Weights of a small image classifier: activation gelu_tanh, 195000 training examples.
Rows from block 9 of a small image classifier, named by matrix and row number. Rows with one number belong to one neuron. Each number is 200 + 20 x the weight over its row's rms, rounded and kept within 0 to 999. All counts start at 0. After the name is the row's rms in percent of the matrix's.
After each neuron's rows are labels from the 100 images, of 14976, where the neuron reaches its highest value: "responds to" is what is common among them; "peak on" is the class under the peak. Only what is clearly more common there than usual is listed. The data: pictures of board games with random positions, seen at a slant.
# fc1: MLP up (model.blocks.9.mlp.fc1.weight, 960x160), inputs 0-159
# fc2: MLP down (model.blocks.9.mlp.fc2.weight, 160x960, transposed), outputs 0-159

fc1.725,105,159,185,203,224,224,200,175,190,210,212,195,201,206,179,213,183,200,251,184,159,174,176,212,210,207,198,220,247,219,176,219,188,170,193,209,198,222,209,192,189,181,197,181,200,208,207,225,191,190,202,193,170,222,194,210,188,187,221,200,231,221,192,180,214,201,213,255,190,177,235,199,187,173,223,203,195,195,193,164,220,193,220,204,202,234,196,190,211,181,186,178,189,191,237,190,179,209,171,215,172,214,204,228,207,191,206,189,221,200,193,174,189,168,231,206,216,245,167,184,207,210,175,185,211,183,182,234,216,231,199,197,215,201,176,187,228,252,228,152,219,212,195,183,159,182,212,205,236,221,199,205,181,184,203,194,187,202,197,187,222
fc2.725,107,224,226,178,216,186,207,221,207,185,173,206,245,139,207,202,210,195,222,225,185,194,176,186,218,171,199,240,215,195,207,152,181,200,211,184,154,173,194,185,177,167,214,206,170,199,225,232,191,163,209,192,228,211,204,195,182,204,197,208,202,177,197,212,213,239,209,210,220,216,194,164,188,240,209,192,202,198,212,218,186,200,229,155,183,181,241,194,192,186,206,184,230,195,229,186,214,212,182,202,186,187,174,216,197,219,194,217,217,202,161,194,159,226,203,200,176,206,199,218,194,194,227,207,201,194,190,198,193,225,191,178,215,180,211,177,195,207,231,186,198,211,189,188,219,224,157,187,199,184,236,233,228,180,185,200,212,191,181,208,210
responds to: draughts
peak on: piece of the first side

fc1.399,064,144,191,147,197,202,202,243,196,151,204,227,210,222,208,156,210,231,217,200,176,198,220,211,191,203,165,207,186,185,217,207,225,219,207,176,223,223,199,238,205,196,209,184,197,235,191,206,194,176,191,204,190,152,207,233,218,190,185,202,201,222,185,211,202,232,208,199,188,169,226,166,209,181,229,181,208,183,201,200,218,199,195,178,219,201,169,218,199,224,190,215,193,187,176,206,200,218,213,185,238,204,206,191,174,196,203,173,195,219,216,223,223,150,198,212,186,182,194,215,208,215,196,165,191,169,210,198,222,200,195,212,223,213,193,200,200,224,188,146,209,207,194,192,203,202,215,196,200,196,227,181,175,147,245,193,200,206,207,200,216
fc2.399,067,224,213,232,197,202,201,171,231,200,195,188,193,199,195,185,172,213,199,256,223,207,192,180,211,199,198,201,194,188,203,219,245,211,169,246,183,199,195,189,203,150,196,220,197,180,213,159,213,181,189,193,183,236,190,199,192,187,217,172,197,180,238,200,191,185,193,205,186,226,204,205,180,216,181,179,194,197,253,199,179,178,214,215,185,235,196,212,218,204,205,191,212,197,212,220,192,201,163,175,202,184,195,216,185,203,234,237,211,170,184,206,198,194,202,211,203,207,216,189,213,173,170,203,170,225,226,208,190,226,208,218,191,214,208,193,168,147,237,212,160,179,206,205,211,174,164,227,166,192,222,206,194,236,175,190,184,210,186,181,202
responds to: noughts and crosses
peak on: table

fc1.287,105,194,188,205,205,200,182,156,174,166,165,226,229,196,212,201,236,207,241,178,200,198,216,170,194,219,189,222,193,189,204,233,197,219,195,217,194,220,195,208,180,243,202,209,232,217,206,182,216,211,199,186,165,194,182,218,233,202,192,180,211,225,214,241,209,196,214,185,191,224,228,214,204,213,183,185,207,219,177,192,203,215,211,188,181,215,181,212,216,205,204,201,207,214,190,205,156,210,216,207,159,179,219,234,204,229,187,213,201,176,200,191,238,192,204,224,176,164,254,189,189,223,196,179,202,176,200,176,195,186,196,217,177,206,145,174,204,171,222,246,204,187,169,192,203,192,158,216,202,179,189,176,179,169,204,184,206,195,215,196,211
fc2.287,103,207,192,183,193,170,213,174,196,199,172,216,231,199,233,165,188,195,165,237,200,173,193,173,216,213,208,216,165,190,217,175,188,166,189,219,189,207,166,164,214,162,189,234,208,205,213,197,217,206,184,182,197,191,225,167,192,237,242,199,185,182,215,190,226,185,184,230,204,183,208,232,189,232,207,194,200,188,230,196,196,194,210,231,198,189,235,194,176,195,224,226,202,198,203,214,231,230,180,176,218,215,184,223,183,195,220,196,225,193,170,202,178,208,167,188,185,189,213,177,214,195,176,217,196,240,193,181,220,203,248,235,194,193,241,234,191,183,202,208,212,181,219,199,188,185,197,231,167,185,218,206,181,204,201,190,194,227,185,213,220
responds to: draughts
peak on: table

fc1.212,048,199,210,238,205,168,204,190,228,193,209,180,201,210,203,209,199,204,176,195,159,182,189,204,204,201,200,162,242,204,192,181,224,209,180,227,220,222,186,192,183,197,180,198,176,178,267,190,202,179,182,187,201,193,203,196,193,189,200,189,191,184,236,216,222,198,202,239,181,193,187,197,224,253,212,196,171,198,221,193,224,218,201,212,232,229,186,168,233,165,205,228,205,169,228,228,192,182,206,216,158,175,214,179,236,206,182,173,224,213,177,222,170,186,173,215,217,182,182,184,189,183,218,178,189,189,187,191,183,221,205,218,214,208,170,199,215,202,201,174,180,183,205,196,222,186,208,189,168,191,180,172,165,173,193,209,167,219,219,202,202
fc2.212,053,186,200,201,190,203,193,209,204,210,224,226,201,186,143,221,194,218,185,223,191,208,171,222,218,198,183,181,200,178,137,194,197,199,214,216,220,216,207,178,174,185,217,210,234,217,220,209,194,170,191,200,191,206,240,208,202,210,211,207,171,188,226,211,197,196,175,211,185,206,216,190,191,211,178,202,215,220,196,191,195,197,186,171,193,235,204,167,219,199,224,225,190,218,215,223,179,190,203,188,194,258,222,207,213,165,186,194,219,197,179,159,210,197,184,213,198,204,187,204,219,209,203,146,231,213,193,183,197,214,234,220,226,195,180,198,228,187,188,246,219,182,172,213,211,182,157,174,212,160,240,174,218,217,197,190,186,183,203,218,169
responds to: discs on a green board; nearly empty
peak on: table

fc1.624,097,208,200,217,191,194,237,210,236,211,199,200,183,209,188,233,155,201,182,214,214,224,207,210,236,211,188,215,193,224,156,208,173,191,188,204,176,175,226,226,243,171,178,217,186,179,202,166,182,203,192,198,201,214,199,184,223,243,225,206,179,172,203,159,195,201,151,184,226,192,193,217,221,194,193,223,167,175,221,218,209,200,198,204,183,178,189,214,191,223,184,196,214,162,204,226,186,219,177,188,163,223,176,192,183,206,201,199,178,207,192,181,237,207,183,165,182,171,214,217,169,222,187,214,231,226,222,213,217,186,212,210,218,165,194,183,225,199,201,200,208,202,197,181,185,208,199,159,223,218,230,217,198,218,180,208,168,196,191,182,213
fc2.624,092,185,172,177,220,196,165,210,189,186,208,186,192,206,201,189,173,206,185,209,193,196,192,214,168,185,208,155,208,182,205,232,155,201,180,194,202,211,195,204,179,184,202,194,218,243,219,227,199,200,174,157,205,186,251,227,221,167,191,201,216,176,197,250,187,208,212,197,218,218,173,214,191,205,178,223,197,189,199,170,187,204,216,207,207,246,201,209,205,194,186,224,188,209,170,150,214,186,195,198,213,232,204,206,223,206,179,201,199,171,196,229,174,202,201,219,217,207,209,205,217,180,188,220,207,204,220,211,199,216,209,208,222,227,237,218,198,229,158,183,192,206,182,214,154,225,213,188,152,169,195,236,210,209,177,225,230,179,202,206,200
responds to: stones on a line grid
peak on: table

fc1.227,101,225,195,229,194,221,212,209,182,209,211,171,178,175,237,201,220,251,233,177,204,190,190,163,206,173,207,200,209,200,226,221,227,161,188,163,224,193,176,208,205,198,194,197,200,201,165,198,188,203,195,187,213,193,168,228,205,201,201,160,191,245,213,213,221,208,196,168,205,211,187,185,194,187,231,189,193,212,220,193,239,184,233,167,190,172,203,210,243,202,216,212,224,195,185,185,210,210,188,198,181,209,171,209,205,209,217,198,185,195,168,173,215,208,197,175,171,224,221,201,152,199,222,191,172,180,181,186,188,201,166,226,194,202,192,186,184,180,171,220,158,203,194,202,179,220,188,225,188,187,170,214,169,215,201,201,196,177,220,224,239
fc2.227,096,185,206,187,208,197,218,196,194,241,199,194,238,201,225,183,199,167,183,199,224,209,208,212,195,198,217,165,188,183,190,202,182,235,168,190,180,193,210,206,174,209,238,199,258,223,219,235,228,192,197,185,178,169,197,176,194,218,217,173,182,194,215,197,209,218,186,221,209,207,208,197,191,211,185,188,211,238,158,191,200,201,210,168,238,183,191,171,206,193,219,169,209,205,175,219,181,199,190,205,212,215,199,211,220,202,179,202,186,200,185,195,211,169,177,207,191,171,214,190,192,184,157,236,202,229,197,227,233,194,194,154,217,212,227,250,202,184,201,188,183,224,208,216,215,197,224,197,147,182,247,219,202,215,191,222,174,194,217,187,193
responds to: draughts
peak on: table

fc1.251,062,216,194,222,207,172,208,229,215,191,204,175,213,138,222,214,204,215,225,240,207,232,213,213,221,168,177,210,236,207,203,211,225,215,163,196,241,233,229,173,204,181,195,206,195,199,207,185,200,174,168,197,198,206,175,225,216,172,215,206,178,203,197,201,215,191,210,241,191,200,201,201,206,216,215,211,199,171,202,203,207,197,207,211,247,189,184,204,200,208,175,243,201,234,230,187,213,246,199,183,200,217,222,208,169,183,204,203,186,183,166,226,194,195,196,229,196,202,213,191,183,187,170,202,163,197,202,207,208,192,207,187,185,162,200,245,223,249,217,197,221,181,197,193,196,193,216,219,177,182,176,197,211,176,173,223,222,195,171,178,201
fc2.251,060,189,198,183,209,203,207,190,180,208,255,199,179,230,200,205,210,192,173,177,182,186,179,197,215,222,239,217,226,193,182,184,227,189,179,218,180,211,206,181,193,183,238,224,180,197,200,203,196,171,174,228,194,209,201,208,193,201,219,186,225,181,219,213,241,220,186,196,188,219,163,228,221,211,217,213,197,196,204,163,183,193,228,193,167,167,190,194,201,197,236,208,216,212,178,225,202,186,156,211,214,220,224,187,217,177,200,201,174,204,193,196,196,179,196,221,225,223,162,209,230,140,228,186,223,201,174,193,184,187,208,238,223,234,175,197,233,192,190,204,199,212,208,210,156,213,179,154,192,184,225,206,188,209,183,198,173,190,183,203,197
responds to: discs on a green board
peak on: board

fc1.493,076,235,223,244,240,245,204,185,180,204,210,200,208,213,221,195,179,176,203,205,209,205,204,249,193,224,209,174,185,211,180,167,182,198,203,210,191,192,188,194,170,192,216,180,200,200,183,150,176,160,203,206,193,187,204,180,239,203,190,182,186,180,185,199,145,234,202,236,189,180,201,209,180,203,200,186,247,214,201,190,206,175,201,176,205,218,205,196,182,198,202,213,207,261,161,197,194,204,215,205,189,149,188,196,210,201,194,201,168,236,180,183,213,221,187,179,202,225,221,182,201,201,181,188,203,174,191,184,230,172,212,170,182,209,209,210,218,193,215,217,190,222,214,188,199,180,188,197,221,183,198,161,220,207,234,191,190,215,229,196,204
fc2.493,057,178,199,178,218,224,204,204,181,175,210,176,201,164,172,229,185,180,198,223,230,205,195,207,187,184,205,199,159,188,202,158,250,200,222,214,189,237,182,203,192,202,204,204,190,194,191,194,235,166,217,216,191,215,179,204,188,222,173,196,217,207,187,202,203,186,222,198,192,208,236,202,200,205,247,186,223,186,161,203,207,221,187,196,197,186,191,245,181,220,208,199,184,219,218,213,243,220,228,188,190,165,197,160,203,211,194,175,186,192,181,172,205,188,215,222,209,236,201,185,221,188,249,184,154,193,177,205,171,212,194,209,174,201,193,199,225,170,204,201,211,201,181,187,237,197,192,244,207,200,187,207,195,155,209,201,205,189,175,231,222
responds to: stones on a line grid
peak on: board

fc1.264,113,212,180,214,192,209,164,187,188,182,224,200,209,214,189,216,191,228,182,196,208,196,189,226,209,189,188,238,188,155,207,206,197,206,211,249,193,206,186,188,176,247,225,181,230,201,210,232,225,177,205,210,233,226,242,210,196,212,216,181,202,235,209,189,176,202,191,231,190,169,201,233,184,246,189,216,202,241,194,240,197,173,210,181,191,185,212,162,199,197,203,232,224,205,195,187,187,203,179,186,223,209,234,153,223,187,182,176,193,187,190,195,187,224,185,196,220,206,194,184,213,187,215,182,247,180,184,175,203,179,194,188,205,167,211,190,223,212,210,209,208,212,186,189,199,200,212,211,159,198,183,226,216,205,177,189,207,177,210,182,155
fc2.264,097,225,223,190,193,181,223,200,219,216,247,180,230,205,224,189,185,210,195,207,201,222,185,187,204,206,174,187,231,204,174,189,222,202,203,219,205,213,237,247,220,192,187,211,198,186,187,200,211,177,158,200,198,241,173,168,189,191,233,172,178,178,188,198,218,181,167,202,186,187,206,174,200,179,165,201,204,204,161,239,207,230,170,181,222,195,206,196,191,210,218,229,193,207,236,190,219,203,186,184,179,217,199,209,223,167,207,198,172,161,204,204,223,205,180,183,219,192,176,214,232,202,255,189,190,204,177,193,204,215,219,189,187,209,160,194,218,225,174,222,186,209,189,196,191,202,175,190,236,174,226,170,198,201,228,179,205,231,210,216,209
responds to: discs on a green board; nearly empty
peak on: table

fc1.546,072,235,229,222,180,262,159,194,149,206,187,191,196,167,239,222,207,228,237,215,180,209,220,193,182,191,221,199,200,185,193,218,188,201,174,221,181,177,230,210,177,173,250,182,203,204,180,209,174,161,207,176,183,173,204,205,195,182,184,220,172,205,211,188,196,193,206,206,187,190,167,173,188,194,224,192,207,219,202,191,231,194,225,208,211,201,182,209,186,194,178,206,243,188,204,205,187,213,216,170,187,200,202,208,207,244,218,236,197,195,199,209,204,211,156,206,188,199,187,195,213,212,211,218,183,187,194,220,227,199,194,167,227,252,203,183,236,192,183,230,202,191,223,196,204,209,177,189,210,220,205,191,201,180,241,202,205,185,213,190,213
fc2.546,078,214,195,176,223,204,178,178,242,210,202,203,215,186,190,163,192,154,215,200,210,165,220,158,202,176,181,184,212,198,205,214,218,217,180,163,174,196,195,190,182,223,159,212,235,239,216,195,210,152,200,210,203,219,210,191,211,195,201,183,210,187,219,218,221,187,221,230,200,195,226,198,224,204,202,166,231,209,194,209,208,211,196,185,189,213,242,240,191,207,200,233,170,215,175,201,198,223,219,208,233,196,175,214,177,170,202,178,235,184,185,188,204,176,184,199,197,200,232,167,210,184,183,195,196,209,236,216,170,197,216,196,206,177,227,222,188,188,201,193,155,216,169,197,204,198,192,187,176,173,203,232,219,228,206,188,195,158,204,197,200
responds to: draughts
peak on: table

fc1.238,127,182,234,208,243,177,202,211,201,228,215,210,201,193,210,188,214,199,220,213,182,174,234,196,209,173,229,227,232,193,241,212,203,217,164,202,219,178,207,203,177,189,217,204,207,212,194,201,166,211,224,184,203,182,224,217,204,193,178,170,227,168,204,182,205,234,203,228,184,195,195,161,235,196,227,204,176,196,177,186,179,180,200,185,187,216,200,196,221,166,187,162,197,204,213,219,189,230,201,208,166,169,192,227,216,206,168,185,207,196,214,219,202,192,195,238,213,187,159,201,217,172,164,209,186,212,186,204,214,193,175,202,213,192,220,216,190,198,209,224,201,212,194,199,169,220,169,181,172,219,164,178,165,217,230,142,204,184,215,191,196
fc2.238,127,209,204,196,216,195,213,203,186,172,180,229,211,201,221,169,221,194,180,208,199,148,171,173,219,201,203,189,235,203,235,259,192,190,198,191,198,222,214,233,217,218,198,190,215,230,236,210,246,188,210,184,188,206,196,153,210,196,196,223,188,219,209,194,202,210,189,200,206,215,235,212,217,202,174,214,191,218,207,212,198,200,215,214,202,162,220,215,215,209,217,208,203,186,211,177,204,175,186,192,198,212,186,230,205,169,215,214,196,219,158,216,218,176,165,148,222,172,212,198,195,199,207,148,174,218,226,225,196,192,209,201,198,161,173,211,195,162,173,211,200,226,199,205,215,163,182,220,177,186,212,192,192,172,205,205,177,176,188,210,221
responds to: draughts; discs in an upright rack
peak on: table

fc1.719,095,219,191,186,238,209,186,202,184,207,172,202,229,158,233,188,195,214,178,210,178,198,181,201,158,192,201,241,198,213,205,187,214,179,186,185,202,189,189,180,214,218,245,181,191,172,231,198,216,178,194,218,245,164,213,178,199,201,181,215,198,169,196,158,179,167,219,203,219,195,221,223,188,193,178,205,213,197,235,156,196,188,195,216,176,171,197,203,197,227,221,200,178,185,237,202,201,168,221,182,189,196,185,192,155,194,195,226,190,170,200,177,205,205,176,189,182,178,189,225,182,214,173,162,189,187,206,181,227,168,204,197,207,205,186,226,195,214,222,239,177,236,180,241,214,193,181,195,187,207,184,193,203,209,216,220,217,210,222,184,205
fc2.719,089,159,201,207,210,194,210,203,216,199,248,212,208,216,192,183,211,186,178,175,209,240,216,192,184,183,214,183,194,186,219,216,182,206,200,235,176,218,213,199,198,178,195,237,192,211,158,216,202,209,213,211,168,199,211,205,171,195,218,204,223,223,220,182,174,203,199,170,195,195,195,191,228,186,230,199,194,215,197,184,195,201,170,220,198,211,193,223,184,139,186,177,208,215,167,154,233,183,202,202,198,254,192,182,184,198,198,182,203,193,185,214,199,177,223,178,196,198,161,194,236,193,191,198,200,246,194,238,201,224,242,217,197,211,195,200,216,201,163,195,216,178,204,199,192,197,194,233,180,201,213,192,198,170,197,146,185,187,212,212,244
responds to: draughts
peak on: board

fc1.41,064,204,194,218,177,196,193,238,215,208,173,193,145,204,175,248,194,215,190,212,186,192,214,189,189,200,191,172,198,199,218,201,176,215,215,242,224,206,158,222,209,189,210,228,209,189,228,212,198,168,178,204,210,188,226,188,229,183,214,203,202,182,230,181,198,221,175,198,212,207,189,221,198,150,193,215,201,194,224,192,205,200,194,189,166,186,182,233,230,220,184,217,194,195,243,188,175,158,234,219,191,245,197,213,180,204,243,201,183,188,206,195,205,206,170,186,201,196,237,204,189,216,173,199,201,214,227,211,236,196,208,238,190,188,193,200,179,171,185,205,194,221,200,205,222,246,184,211,214,164,193,218,207,185,188,189,186,161,181,193,223
fc2.41,066,206,177,179,215,191,202,211,220,210,208,204,220,186,207,187,178,202,176,185,184,220,192,214,184,195,203,182,206,217,204,179,163,212,220,167,187,192,221,229,157,213,180,183,217,202,196,206,175,231,194,159,185,212,196,210,218,220,252,236,205,165,209,170,187,238,199,204,203,202,210,197,204,203,207,209,179,206,143,165,216,195,216,188,195,168,225,220,188,181,215,183,194,188,193,186,160,219,171,220,187,200,208,181,195,190,225,195,194,229,202,177,243,186,224,204,237,193,205,178,187,203,209,252,201,231,185,201,220,210,190,160,213,192,190,202,224,193,189,179,224,187,186,186,162,219,197,210,182,223,226,252,211,226,202,193,189,197,225,215,224
responds to: stones on a line grid
peak on: table

fc1.169,069,222,185,199,188,210,214,180,197,206,198,185,193,191,208,225,204,206,206,181,181,208,224,211,157,233,209,150,159,184,187,248,189,207,173,202,199,185,195,205,216,173,199,201,183,237,232,183,162,200,156,218,194,187,211,242,158,212,197,203,204,197,207,212,208,204,210,184,230,197,206,199,219,188,206,174,206,169,174,177,208,199,198,195,194,187,166,206,209,151,149,229,190,215,216,202,219,220,213,197,191,231,196,218,154,186,222,186,224,226,177,193,200,217,219,224,192,229,184,207,209,198,196,225,214,233,189,198,208,254,206,200,187,211,230,219,191,187,200,198,180,224,195,210,235,189,218,226,212,181,187,193,209,201,160,209,203,173,216,193,184
fc2.169,066,178,210,170,163,204,194,224,205,227,249,186,204,225,224,197,211,207,190,210,195,215,206,199,202,180,205,174,223,198,202,162,203,191,207,204,209,241,168,192,189,222,185,207,226,199,173,211,236,191,161,172,221,196,185,195,201,184,201,216,225,197,232,186,204,211,184,198,166,178,189,202,200,207,204,240,218,211,190,192,228,227,212,200,204,175,203,181,196,234,201,166,207,227,182,181,210,231,157,144,220,234,213,204,229,200,204,188,176,183,203,213,214,205,185,233,244,178,179,205,170,180,206,207,162,170,195,208,195,201,202,216,207,197,221,217,175,216,181,180,221,222,219,200,173,211,181,203,164,183,230,220,211,183,186,171,177,199,193,183,229
responds to: noughts and crosses
peak on: piece of the second side

fc1.217,110,172,218,208,201,209,210,220,182,169,154,182,200,231,202,181,185,196,188,195,218,196,183,211,208,188,183,214,150,233,201,223,234,208,184,182,237,196,178,221,229,210,210,220,220,194,203,198,223,189,191,179,197,220,222,195,220,190,184,205,193,208,217,236,194,176,146,208,230,213,201,218,174,191,205,175,186,208,210,199,191,222,201,208,203,207,191,220,187,186,209,212,214,230,199,179,226,191,190,202,213,221,223,175,224,174,192,229,189,155,219,179,190,193,166,152,204,182,167,210,174,218,212,178,215,153,211,222,214,175,187,164,192,223,175,243,180,211,186,182,206,193,190,201,218,181,206,221,185,155,182,210,207,204,195,236,200,202,178,180,213
fc2.217,123,221,193,213,191,175,222,238,194,201,206,192,210,201,169,203,193,185,192,230,195,203,200,174,204,210,192,163,225,160,184,180,211,203,205,192,154,154,214,212,193,164,204,206,209,199,165,198,217,181,185,182,225,208,197,240,193,205,208,185,195,237,179,189,236,212,218,183,201,181,176,195,220,198,209,225,209,195,227,191,206,195,146,224,220,208,186,176,235,204,183,204,214,170,211,208,204,178,206,174,210,177,213,182,177,226,190,198,188,208,196,231,221,202,182,241,194,206,213,215,201,198,177,225,220,223,230,168,184,224,192,222,183,222,164,157,206,183,216,227,176,157,182,233,201,210,197,202,171,222,226,186,198,200,208,223,180,202,239,208,200
responds to: noughts and crosses
peak on: board

fc1.254,098,191,225,175,218,190,181,204,197,194,185,209,231,204,194,168,177,199,184,188,214,205,178,175,185,205,181,226,199,189,198,252,218,172,189,185,193,165,202,197,137,198,210,182,211,214,219,193,204,197,216,241,230,198,226,220,233,231,239,152,217,195,189,228,196,223,216,220,196,196,213,233,176,190,201,200,185,171,226,214,197,188,173,212,205,182,192,167,193,196,206,195,173,184,201,198,196,195,197,179,201,236,220,164,214,195,194,209,195,203,157,186,206,191,225,167,198,192,170,151,163,190,216,219,208,153,202,210,172,216,193,201,204,207,226,196,194,218,192,213,191,183,189,210,203,204,197,190,180,193,182,167,156,216,206,218,189,244,217,208,210
fc2.254,084,218,205,182,222,202,186,241,215,187,222,160,193,182,196,223,213,196,200,191,197,188,224,219,198,222,194,162,219,187,206,202,152,208,201,209,190,196,186,203,213,197,205,221,171,177,213,205,182,180,182,202,163,205,182,190,220,200,191,239,196,202,226,208,196,155,201,164,211,228,213,201,201,211,213,178,219,188,198,177,177,213,203,221,203,208,173,181,211,201,165,213,226,219,193,168,192,201,195,202,167,184,201,213,232,222,178,191,158,204,198,237,169,199,179,235,210,188,216,229,223,191,192,196,225,181,199,158,249,209,212,164,236,204,191,181,159,215,207,186,188,187,208,209,171,217,212,203,216,205,223,216,233,213,186,208,236,171,228,176,227
responds to: noughts and crosses
peak on: board

fc1.525,073,232,200,219,221,191,207,197,187,241,209,222,187,212,193,167,195,226,186,199,191,190,238,194,211,218,256,212,194,216,189,178,227,194,198,214,210,191,184,210,219,188,196,199,184,178,206,216,178,200,197,219,207,141,180,199,176,188,184,190,177,219,161,180,198,192,183,245,204,196,235,219,220,183,211,193,198,186,208,194,176,212,167,202,184,194,217,218,212,209,214,217,183,233,186,197,182,192,194,216,203,156,182,179,221,198,201,155,188,195,213,163,213,225,188,180,232,225,206,186,215,229,202,164,146,189,216,211,201,160,224,206,197,189,229,211,206,191,209,207,185,191,210,212,200,206,188,215,242,179,209,223,175,167,230,153,200,191,197,196,187
fc2.525,076,137,221,205,203,268,215,183,183,188,186,200,192,179,225,195,198,175,207,203,212,188,189,189,169,176,197,208,196,177,215,200,182,222,206,212,200,217,203,212,165,211,163,170,197,244,175,208,222,175,191,203,188,221,182,205,207,198,207,243,218,188,203,208,156,179,193,159,189,214,194,200,172,209,209,182,236,227,214,199,222,213,199,208,199,196,194,211,183,202,192,186,227,227,207,184,202,203,202,185,205,207,161,203,171,199,217,214,188,185,176,222,224,175,219,181,210,212,216,194,203,182,214,224,234,214,150,218,220,195,203,174,213,223,193,210,208,165,206,153,223,219,201,193,203,172,192,202,173,218,222,217,184,219,219,230,193,191,209,218,244
responds to: stones on a line grid
peak on: board

fc1.69,141,156,187,212,213,200,198,211,216,193,203,204,202,189,164,230,226,218,228,192,232,212,193,195,192,180,185,196,181,215,189,215,168,174,221,203,203,191,196,238,217,196,221,203,220,211,193,234,176,184,170,228,183,226,187,200,224,231,214,197,205,179,196,213,181,209,217,196,186,201,171,202,199,198,194,189,214,211,209,197,208,202,186,184,194,201,245,203,188,195,175,180,195,187,229,211,200,173,202,180,130,184,187,221,199,199,221,252,162,205,217,185,178,218,210,238,191,193,212,189,203,210,198,198,222,207,237,182,189,193,169,206,197,189,205,229,186,232,200,221,195,164,163,194,235,244,181,165,227,196,202,169,200,187,185,187,197,205,230,254,187
fc2.69,141,214,196,208,171,188,202,189,180,202,184,214,187,206,247,152,202,168,200,223,183,207,149,195,213,202,220,229,229,190,206,212,194,167,199,187,205,197,196,133,221,190,190,196,205,223,220,190,223,219,206,186,214,176,219,171,215,202,200,214,242,243,194,191,190,191,176,183,216,209,219,197,223,201,200,222,199,191,223,218,202,186,220,193,192,195,173,196,201,204,236,230,173,185,183,188,212,192,199,194,241,204,168,192,221,178,193,192,227,179,241,191,198,216,231,200,186,177,214,241,194,181,221,202,199,203,165,211,215,174,208,216,185,200,213,213,216,196,206,183,209,195,220,216,155,194,226,213,147,189,192,174,206,212,173,212,211,206,203,167,239
responds to: stones on a line grid
peak on: table

fc1.676,088,213,201,212,184,203,168,231,190,223,174,216,209,200,245,199,203,188,238,217,178,222,235,215,238,249,188,229,186,193,220,224,210,211,193,239,197,161,195,212,159,155,218,180,161,192,185,169,182,226,205,219,200,188,204,192,208,195,232,194,210,187,200,207,192,199,196,230,186,211,210,222,173,202,207,241,198,212,209,197,198,204,203,195,180,239,198,184,173,199,204,216,190,209,202,182,228,242,215,180,221,220,205,230,209,205,215,189,191,195,165,202,202,174,185,184,173,198,193,143,187,241,207,195,169,212,171,211,218,206,213,189,201,194,206,201,221,206,183,180,231,211,195,222,218,173,152,197,194,186,225,207,180,186,199,184,194,193,202,224,196
fc2.676,081,231,205,188,216,200,219,194,223,177,213,186,222,203,195,207,214,182,203,208,224,164,224,160,191,210,215,170,206,196,216,224,167,199,157,189,216,213,214,221,251,209,200,222,221,208,195,188,209,185,219,197,213,174,179,205,170,174,180,202,173,225,209,209,225,203,185,191,228,167,174,160,199,171,183,173,249,243,207,177,224,216,203,195,176,212,221,225,193,225,214,206,184,187,190,212,160,224,197,211,197,196,199,212,220,232,214,210,208,180,203,228,218,181,201,177,247,198,201,197,188,176,185,181,182,233,221,200,184,186,199,188,199,226,193,187,178,199,216,222,163,200,197,199,180,212,192,221,201,185,164,179,206,177,209,244,164,176,191,195,210
responds to: draughts
peak on: piece of the second side